From a checkpoint of a small CTC audio transcriber: trained on single English nouns, adjectives and verbs, spoken by a formant synthesiser in many voices.
Rows from block 10, named by matrix and row number. Each number is 50 + 15 x the weight over the matrix's rms, rounded and kept within 0 to 99. All counts start at 0.
# proj: attention output (model.blocks.10.attn.proj.weight, 128x128), inputs 0-127
proj.86:53 19 46 61 52 40 35 50 61 34 40 41 30 48 64 32 74 82 52 62 62 56 78 45 52 64 60 69 55 29 40 67 37 62 36 62 29 40 53 26 32 50 63 39 60 34 60 68 51 52 48 45 55 63 52 52 46 10 35 56 46 62 43 56 65 31 34 39 48 53 31 43 44 66 40 54 62 57 48 63 54 53 63 44 50 35 45 42 81 55 61 62 47 40 41 37 57 79 19 43 70 74 43 61 23 42 50 58 61 60 38 31 56 38 43 57 58 53 48 52 55 35 64 40 62 73 67 48
proj.87:32 65 27 30 64 32 71 67 86 53 26 56 74 66 27 12 24 72 69 41 33 56 38 23 73 46 31 53 35 37 43 41 61 74 51 38 73 65 71 42 26 49 58 63 41 25 67 53 47 26 19 47 29 23 52 91 39 40 46 41 34 56 21 80 53 36 61 82 34 87 70 57 53 56 42 43 55 60 50 47 58 46 16 74 71 59 53 40 45 65 57 36 59 77 47 28 68 81 52 36 49 41 51 36 43 19 59 38 57 46 51 43 57 18 45 62 24 59 12 69 33 48 45 50 50 49 60 55
proj.88:48 34 41 56 44 36 63 65 55 74 50 58 43 67 36 19 45 71 48 39 47 47 58 65 24 92 44 48 49 75 61 39 28 71 45 45 51 49 40 63 51 49 45 48 54 29 54 51 52 34 59 42 66 35 43 43 61 47 58 73 76 23 45 77 48 51 59 37 61 61 45 67 56 40 52 57 70 44 40 49 23 43 56 36 64 67 59 42 53 48 54 49 69 66 57 28 79 48 24 49 61 60 77 32 48 50 61 69 44 44 51 79 51 63 55 35 44 29 34 63 55 55 58 55 37 39 47 53
proj.89:34 32 24 51 38 46 48 37 41 49 51 48 52 77 33 35 55 44 60 44 35 49 10 49 51 55 70 33 60 82 51 72 58 50 46 71 81 52 44 39 65 55 60 73 37 22 59 56 43 55 47 49 54 48 37 31 52 53 55 45 66 59 57 29 53 44 60 26 38 69 36 69 54 52 54 63 47 59 74 49 63 60 54 24 28 63 65 54 39 44 38 32 46 60 45 49 53 26 57 67 71 61 51 56 80 49 65 61 31 43 34 55 49 35 47 51 56 63 76 38 46 57 59 53 66 61 25 42
proj.90:43 49 54 63 28 52 60 69 54 83 47 19 52 66 53 57 68 64 80 73 51 67 50 36 44 47 22 60 26 32 36 60 47 29 33 56 76 28 32 44 60 41 62 58 68 67 49 48 70 46 59 47 62 48 60 49 74 57 64 41 66 53 60 48 59 37 52 39 53 58 41 70 29 32 26 53 56 66 53 59 38 57 45 51 76 51 44 55 64 66 65 66 40 47 44 47 38 51 66 54 52 53 17 41 79 39 70 53 67 27 53 49 70 40 45 59 61 62 70 50 45 65 37 40 41 32 17 42
proj.91:54 41 29 12 57 43 52 53 65 58 61 48 52 47 53 40 52 80 73 68 22 43 62 65 30 51 49 48 68 56 50 41 55 34 57 81 49 65 54 64 40 48 42 77 71 62 64 43 45 44 54 78 69 74 33 30 54 50 54 40 43 57 62 63 64 33 41 51 58 78 58 46 48 56 71 42 53 63 60 55 56 41 36 64 59 60 60 53 52 43 60 30 41 55 46 35 63 45 68 36 55 45 43 33 67 40 78 50 52 18 45 46 58 38 70 74 39 37 46 43 58 68 13 42 49 52 51 44
proj.92:82 51 34 38 59 59 59 85 45 51 64 62 59 59 34 42 71 63 83 50 70 46 28 40 28 48 48 41 48 63 35 39 52 64 49 72 57 25 45 55 38 57 25 62 50 50 35 56 49 46 48 68 53 17 48 74 53 67 49 48 42 40 57 55 38 14 69 87 66 46 46 54 50 62 80 21 57 54 53 38 38 59 59 71 69 70 33 62 56 41 66 51 60 64 34 38 47 57 40 47 64 60 44 50 52 79 52 46 55 24 68 44 27 55 69 34 37 26 33 27 26 53 50 51 50 52 46 19
proj.93:41 57 46 37 36 26 26 58 50 54 60 56 67 33 55 26 71 72 59 21 60 33 71 91 40 65 61 51 45 47 35 33 54 84 70 35 49 69 43 47 65 57 34 14 71 34 29 51 31 56 52 45 71 58 37 46 70 16 60 63 54 46 68 40 31 33 52 59 52 53 45 24 73 44 39 34 71 41 39 54 61 51 47 39 44 56 22 19 50 30 30 55 50 30 43 52 45 72 57 36 26 62 68 38 44 49 49 39 47 39 54 24 63 76 57 57 48 52 58 51 39 47 29 48 70 69 60 15
proj.94:37 70 17 34 56 23 58 63 56 35 64 33 63 56 74 48 35 38 66 50 45 30 32 53 61 82 44 32 41 49 38 53 39 56 67 48 55 47 36 41 56 30 45 72 60 58 42 17 49 37 63 47 70 54 52 56 63 58 55 61 26 23 50 44 69 43 67 94 44 67 33 49 45 04 47 52 42 78 56 31 47 20 33 53 53 61 43 69 21 64 57 42 71 73 13 54 50 80 56 51 31 52 45 57 63 69 36 40 75 38 62 83 58 58 48 34 52 83 39 62 61 50 65 69 56 61 39 39
proj.95:30 56 59 43 53 82 50 46 54 53 69 82 42 46 28 43 33 37 40 49 46 62 57 55 83 40 55 58 51 58 67 64 46 43 50 33 33 18 35 63 36 39 50 34 35 23 63 45 51 57 52 54 83 56 46 33 67 50 65 63 56 46 74 74 46 50 80 40 32 70 63 60 64 39 38 59 38 43 37 51 69 73 35 23 21 71 59 52 53 43 86 40 52 61 60 69 76 62 46 42 44 38 24 53 48 20 52 57 52 45 71 34 43 60 55 51 57 54 59 60 56 38 34 43 39 24 09 58
proj.96:56 53 46 70 39 57 63 37 70 03 55 51 45 68 75 36 48 40 47 38 51 26 68 44 64 54 37 41 52 54 43 66 49 33 57 74 37 67 38 54 36 76 46 27 73 37 42 38 43 41 18 42 44 41 22 68 70 67 68 44 50 40 24 48 60 54 31 44 51 49 53 47 36 49 62 53 70 43 58 53 49 42 48 52 73 07 48 44 73 38 77 93 35 58 44 49 54 79 51 45 55 65 59 91 45 35 45 69 75 46 40 43 45 50 61 57 37 94 41 48 50 68 57 38 63 63 73 45
proj.97:52 44 65 48 36 25 50 45 48 49 35 40 64 70 52 65 53 46 35 54 70 71 49 38 37 43 35 51 61 40 38 49 65 61 47 46 29 75 52 51 53 66 31 52 06 53 69 50 69 55 40 28 30 52 56 40 41 39 58 73 63 65 53 72 50 39 51 45 29 62 35 51 50 65 61 25 64 42 10 40 58 42 47 51 40 56 45 45 54 29 44 57 56 55 54 63 59 54 62 55 55 51 54 47 71 61 41 50 36 39 98 48 45 67 58 42 53 17 40 67 43 32 48 65 43 23 47 32